python train.py --logit_normal_time=true --widths=[96, 96, 192] --init="trunc_normal_002" --lr_schedule="wsd"
Rows from block 3, named by matrix and row number. Rows with one number belong to one channel. Each number is 128 + 24 x the weight over its row's rms, rounded and kept within 0 to 255. All counts start at 0. Numbers have three digits each. After the name is the row's rms in percent of the matrix's.
# convs0: first 3x3 conv (model.enc.1.0.convs.0.weight, 96x96x3x3), inputs 8-15, a 3x3 kernel for each
# convs1: second 3x3 conv (model.enc.1.0.convs.1.weight, 96x96x3x3, transposed), outputs 8-15, a 3x3 kernel for each
convs0.34 071:121127152130140136121148108125088116107093108105131152127165130104133144124140116125112100132106092104122166120145129090146136133134147146152130119111167108109105104121131162102163121116154109092129146096138108127131
convs1.34 070:107126103194117106136152137104100054125127144140144112117111128149119136122148095069126202152090155133188070133155136131182127133112130098103118081107171147194120179146150098085115134108127100087093138128144136123135
convs0.35 082:126091130134119112118123113109141092100089119141098099135114176159111155127154140120149136115096128130133151143123130143136133113150113132137139130110121125132111114130143100134108115150116117129155139102109104134140
convs1.35 067:155106113118126135117133156138127108137166154115105144142130126111137116140106156098162086103124128130141152111071107157159140123136175141136135113122151134130145104164132115124087124138145186124135142122106138102132
convs0.36 087:136126108130124115138149161109109166129142148128163137122135128159136111138128163136117078109130165135145121156135147153133120167146120101127141097098115130128124138144080129134124134136157154106074126126139083135145
convs1.36 086:106118118132150140141154097173112133136116097124113092120140118120124147137132127097124168103139165078127115140126112187105116147103103093166197100135146165089101102091124117155147075183133098152128080113130133142137
convs0.37 085:132110092129104150115104122134129135123143105123170154179134105137119178144117144100183123129130132102133126151089157159088109139096130158138132135116138141142162139087143152120133114116128149154120125151140137145111
convs1.37 068:175113134158106118151131145138102112145152157125109127148162055149153136146120096166164091132146135182128056156110098136152100176159088124139152146167122102118104109122146127110149140108099129106111125170123140087120
convs0.38 121:133128102148108137131124131146162108126183111133173153113125146092116136141181132102122130122131124125134133114159138137115098118135137136094143108108113138129132124136115131179124117122127143112086120149151111111137
convs1.38 147:161094128109088142118115172140122137150128135156083111134119100122111163150097130155136159099074183125091130148104119144110132131096150092136184118137113170148118159101115091125138114183131115135123139158147139143104
convs0.39 084:108124128142151105130130103145122129107138118130133085110134129129135126116141146154119103127158136101074108124116126172123103143115141152116138119096096135119133133107122125158154103119134162145128149154135102101122
convs1.39 078:117136114123148156162148175127155103094131136100141141169120084144123146108134142147125112128135136151119105119118115146151131142111166149143144151098136078085098090108105141135181123109125140159149119100107092117111
convs0.40 095:123143139129153119152145111129102107113116146102123134100117105130106136096089093130128199125123118148142117079122118105128120091105110125122144142124118105113095116137128123125122105096161088036071131119129121099120
convs1.40 104:130125112127121124110101142103123141144159138108107068108094142132097099202132131112076093145126104221169137098119134093113152125163186067109132133135150140155159124174142136175111105119118142107158132180183112122088
convs0.41 146:114114137129127148107134116125098150099146149115117157118137133164117156127126132153170163132139153113075114118126133154122122137109132145134135145123125151117148122116130139145131109140120107117118120139117115142109
convs1.41 173:128129087130127145119118123074113139090150159088152145150099081154110101168136113179076047167130116164139126135116104135130131115124127132132118133131120093129136110150142093155155136098150143119175133103157129129126
convs0.42 081:141133176141130133134130121104120121125107097094147128130167135152113155155141074089061176130138122148137146102147126109159134139145135151127166158158115121133126169148136119144140149140139155121140142120163141139104
convs1.42 065:112129125107107133138151154138134119144124114095135153171159110135183120094106113161139075105194197109084114118089146159120131121130110139154113165107078115145154144120141137107101154119087122128072146121083150106123
convs0.43 109:121102111123146116159154121124124134141162125141110148126107110128121153131136116164108130095152150100110126140132113144144142106150141135115132113190140145121112114117129146126154125141175123131135138151104174161130
convs1.43 109:162153116134151119099112137103112161112135146137107136164113125148140114130134134064123202160165111141154150098159131105158154140143120097111145127158146104133105107115083160120153144112092137102142121087096143127120
convs0.44 141:138114096139102111131104116149104146076133109077116104136126119143116138127142125153111144133119149149110172108085120125132124151151110133111155129147121136131133152115123160118121132125115104089074115122152119145084
convs1.44 245:097108092111136132132114107128097106127152131141125087110124097110127108136109132093126142130142100100114155110109096129123111148126130087115127105134144156112162150117174117133138092125155125102129131135181115161125
convs0.45 086:138093078137128134141149146137093130127142150112121144115157108134115134149094139186168117097147145150090095125145130107145121115135108147138124101132140116133112102151128157086152105135116111151143121153131144145128
convs1.45 085:119105144127154152166115122128126107107117110137129110130154145155122162124106116106170162131081167122137158179083122152112135134101169129128111165119139076134136124113099155133110101122163135117087128125115127137119
convs0.46 105:163126134142123110111125131137109120130116156103125131143156128125115164111112115164176076143129127145097146147101138165142126134120080146136134139115116113096124134113137149109165122148137138132118130127091151145115
convs1.46 110:101131145112117115126141116092098114133132151113162155121144103137124109158107099118086079185107122118185118156110092119131115099138119133162144132126118093107119120138144151116141096089184164153183137129088117156124
convs0.47 140:112135110137124139127141119153102115093121116124110149156144122126131135116134131158151090138128129107125094140141118143130125142156124143154134140128127146137167154103151144138106126142129143168148138135148100141096
convs1.47 162:119134127128135131116123103155103128150108090155177087115131131129114135142146095151159126150106097074125128144157114128113129113125110153147133121141084140146141144087136100181154078159155102071146119129103202185138
convs0.48 096:120121131131135137131151103107136106123099122140128114103139188152118136091127137156126111114123141085078114125112118123089119135143132115113129128115121141138126149195137113148122154165082119122136110105092106125145
convs1.48 064:148157090127149162118111127092093148114116118154127110096134158136139129144163142105088098162126079132190148137119125167147097144127113145118117109126107144108150122141138130132088114154083119129096113092111146137090
convs0.49 080:142148111126170098160149120150162131118133148135114158145141152106126135129121133110119143154130150128130155100126128125120113107128118116123132103104093097094117126132144158124138146120121128115155111140116153123145
convs1.49 081:160120105113135153125135116102106077103131164102153137130129119137113104119118144092116113138138107152143165132112125151158138107141114200152089117133130092073128083136118133137109133143119118121136136127118140151134
convs0.50 087:172113127124143137145137073145117130129131093161146135145136152155159122117134127126113151147100172095125159124128114134132123131158133132170129164149134121174106122095149118128116139102132117083093101136104108153144
convs1.50 087:136157110102129123103122124066126174127137122101131086091120090149131105137123143156164080140165073126108155135138130139113105123129093132071184158128116132146136123126142141153123074122132145124153141113112116084153
convs0.51 128:120157157125120131127126132109119133144128110098100114137154128113155128151112120132072117165189206094083117136121091128117166147118119146098130123163123140121122122142134112126186104141116114102112099087124142148121
convs1.51 125:152122136098110154126116136130131150143114113141152111155103174140134123104084134105074120174117128108141139088111110116163157152143126117137134109108153118138144139147101130113152129109123157149154127060098113125137
convs0.52 078:127130151106175161139101146080105097098093113136127107138131153138136137146098156090111165146141133115125129122137142114140122117150142129142155106153166178139141143115121147113160146099086129105151137156089140135103
convs1.52 074:141123123129113134128166125078106098109161146116214162117166113132099119157112120136106099091133141160149110136098158140100139114141140141110179136101148081127132122104167118137135140146159099123090141111107133143145
convs0.53 080:152140112134137135116129110143096119142130119163141124124109137121119129151141125090101177152114109144126170139123117136099139161143147165154136114163138156146134151125118133130158133126161124076095108144129101090120
convs1.53 046:168077179102114131117131116139157140157171120166156116121089134105098134123138132093146161137125158081100108105106132129130123142144174111129161080094100161139136162152109155164125141113121158149124160120134120133103
convs0.54 113:135117095136133119140143120117115141110146096149121130130119139154129143168144129149072143125068133134126130099124140131140145138141129168153155111135105141117133154142143125129133153126135122103113134135131096136109
convs1.54 109:115140145122123127155148134163133112121088112174113148117159102108159144119124125145186132105113160077101138138154114113128094096152143123141150108127107195117090120112112085131126124188095120091147093108169181092143
convs0.55 074:106085149120104127122101166128135140158096102116111162135157126151148114109139118147108125171194110134137136161101153132126151128122121116161136151152142105122152159169123119104156117128126153082159176103099142106114
convs1.55 067:136195151123144128104100094121145105154146141140149139113118142141141127134139145123122094140151124162127144132168117117114110140138105132193140124094134126118099076120167139148144112136146107135150126145105114099136
convs0.56 097:128129145117147128134168119160138144134130129135129177126134107129125147105155117139087070103098078076117099105105114100118112150108124102096133121133146144141131180163136136103129133170125109144130136121089103143128
convs1.56 074:124151128142130109152130117131117148104128147131154105153133127119139155146131111140192146135098138098099076098161125145156131093111116172115131088115126114129105126103089148114126089148127103118135126124105168169143
convs0.57 072:175115090110111147143083123103122118100120115129144112140152116127117150114112108155103180161145064168139150127139139159115136133092108106090156161102174142112085124146108091184128109113112152126134115131134107106122
convs1.57 091:111104093115131138160136128122136170103142153118170104145156092106116128145133131142127126100133097142110089097137129133131115117105075145122117159144127139152122091115155131128163129139149133130127098129146100164188
convs0.58 091:137133126157135144146154162116136092144104113105134109163122122113121155119108126080111134115121129147146103146103130118127121089138145142125131106143123155120122162108119151107118108129119081086100154107119128123120
convs1.58 081:135124133142169093162145144117131081087121093107130143150143128143161124137152096045094100112152155155182154153154139130114112150134121115102130097116145129152112139099108134155094137107123166123083095096090108084130
convs0.59 112:152130135142138120138111124122153150131139177094174175139189165095163140157152128095167101103144084136120155135128133126126134135123149141120131114088114149122109105117133129095133140129141120130138107116141115156150
convs1.59 101:118163154118127123119138120144136120126123139131135112100099105156128161110118112166101178117080121103129125150134108140130126136094112109144103147128161135098105129129139117141126107104123151110137081142160116149148
convs0.60 094:136120141123141112131118137161166140130150178123161156136127106113122136120128137125137134118096142098097139165136142115131126109133138175139143144113117122178142104115121132115121133128136101126108129092137123134182
convs1.60 096:157124171131092128137108137141165141171146136101115122089124149149160170155092115182122153185120148117104121152138110157117132129088148130122159126137115160082092137086127104125137112138142105106140134119120135141146
convs0.61 089:131155123135143123126171145154150155128129130167156140097111104110128129153126146093101199075090088126151116125113101092119125080089119145144123130115135090122100128090140106122140115119133105122089137171133123145114
convs1.61 079:114116116141118099151139126103158136116168135075086079117120094131137138167111142134145107093107177194092130089113158105114133141153144093100125149115136145139106138144157163120104116109070133161128148157156122063096
convs0.62 108:115130134144123099139102104101114112085123110123112105173133139108135138130108125146118138114081105080093100172130143182109138183106135144136155143129159165137136111115124120113101136134167160159134164140125134140152
convs1.62 135:150132156132091113136129115155106129134151137111144176141161132123114144111139177145121195124136131205173093158154112140132109138148121155109111154132137133148108102125102137117115164113175159119116166159136101110103
convs0.63 091:154147119155128106108152142083118113147144120090137104129109123145156130130145136108101060119135114098078112112134108098108124137121119098105099113154127089104126094147143104127114108091139152172140161120108137099143
convs1.63 052:138107137184116127135108104143111131106137148178135110175117115155106111157117136150128165117129113084138135124162138125114100125140140119094079161131119138130127157088082098111155116156158065078140097142162139147125
convs0.64 080:155118143108073116120141142123154145159138129156114140104128114107135104128129133104124084128151154109124120129117127104141118106126129111114125134116115122124108101103131111091131105111118169186148135142123135129123
convs1.64 058:163090095138132141150140150086122130096142161080152191138132151130116118115107164085130167166108114136133135110101115139133141130154147109091164132122146083090139130146109175127102125106104134144110101112151053151152
convs0.65 083:109124089130103126075117104148134132159171186188139133133129135108109128138126116090130061101107066131101095113141141126155128172158108140166097118134119163113121124175127084137140111097137146154142166134157140145161
convs1.65 087:125113130149137137130188164144114110073101118131156150139159135147114137117123123142162175098140166091118100154129133138121125133152129144093129153111100124108122125099117113096137115114145113086069105092120131128134
convs0.66 077:146165140100158147130184121131124147123138137158142177138099118118117140152131128110127098116123116138127133122166102122106086095126104101108109100117095153097097084114100056131130109113112170137144115135103149166104
convs1.66 051:088137154141122144092112148128124144143119186137100128121130100139109146104142127160164088161147134126107114102116129108124131138133160113134109109144117122145136102122134134132138160138155135086136160130146140107151
convs0.67 076:103120148102122161125127144194107135165098140106169129136111097118131101125136095127095165129104148118109137141103144116093142093113137115128108113103122113128061146082110120113101165088169161140149193140125145140137
convs1.67 052:114117109114115141140129138129109111124119151096131199111121114122157105130120113113128108123170081148105126121134136106130104138132119198111120154107070111116122125126125124127110163135102121135129158083140116125142
convs0.68 161:141136117124105124107109162139125094136108146150087147120122113112166138134136128084123069113193095095145104133103138106113148126126125129117131121142121124100116079109112116137162115147147136140134113079086164156111
convs1.68 272:114114116107126125107114121081128150112122129147136078125120098131130115134111129152070099173202102126152108127127129115111144129117123122167105125120150149107111108158119105131171123146123166157162141094088131114115
convs0.69 087:147126142143133162117113172108108157127116107130121117099120117113120113127119126123125144069109094094141093113105142094119138102134116124117105101110094112125130152112146129118087089100114114119098161148158100128149
convs1.69 055:114109145135139123140166111132123124102125127104103172103131133125137152125122102132152125130157110124100118131105158134135110115114166157114093120122095139121126130138132132152108156116092138153091135103114134088115
convs0.70 087:130136110101142149137129155123125152099096128102139096156109143135170159137143147163120144096113103119137168136114115100110157126121140102129128112174117071121165074127127097071107096103137134116084147134119149093171
convs1.70 126:152096099109148152151123140125159126114156132088161124100144162114113108129149115126137112172164113120167107183137112133131126110132111115177142113139134142151134109116104149135152132118127154131137121101109116140141
convs0.71 090:112125118106140133127141120099096122130099095092088114136164137121117142124138152151134138107125137101101123172129157124124119137118135137144153091128166150155126155137136127132137187128147148103127104100101090111099
convs1.71 120:097120121136110122120154121139130112135151178136122133125121085114139174122084120144169086131147135146097104104114125143125118132114142124131115145155144138094119124149127122125128154116142148125136139151167165133142
convs0.72 084:151116123127146110162119113124176124118127174127100142146126139131104142125088106124083104140119096143114127108122121094111097099139109116082075123081099102095129143114144112123128126141125127130120166129193156123179
convs1.72 088:106124110130127117120133109110140104118151153148115172125107092116122082120132097116118116101128126112133135139120103161123118127079121127149100140120134111143134147103131144141141107142106082131195115136154211150125
convs0.73 122:142110122116108142137108128119116134096141121120118169130139138135118153158147149134108133083100123185113127132177147126129112130136085140133120124136133161136134117148103131119093107115116100135132109132127109115117
convs1.73 093:108146159134100136104114104154134140148113091123151112093137172138151116091122160151199151132142124078178165150134135129118125145162128142123108154161121125155119114105136160119133135121137093166121166195180085091114
convs0.74 120:104112136125098117108104128132153134143127140124145129112143105122130145113138123145125138113117139156119119150134160144101140147146136149129161153139155140157156129144138133138151122145134110118125126128106118144132
convs1.74 077:130128104114150112105140143162133139149122112154164137103134123122109137121116100114113112094119112104118090098121128113123122104135112135124131125164126138123129151135124144118128132107148171159132119137132137157142
convs0.75 087:106117130105114134119139114109118130104110158098089128141145108096146119149138181131168077095089133114175104104117136103113134178134138112132116126138121159129119102134137147143112088133094159116117129145145125131106
convs1.75 090:158191133132144139117110117106103105120149132076126133149141104125115151134120158152164072198156158120138170187157107169193111122161104135115114115122137108158123119131132123082105119149150136101125132122139119090083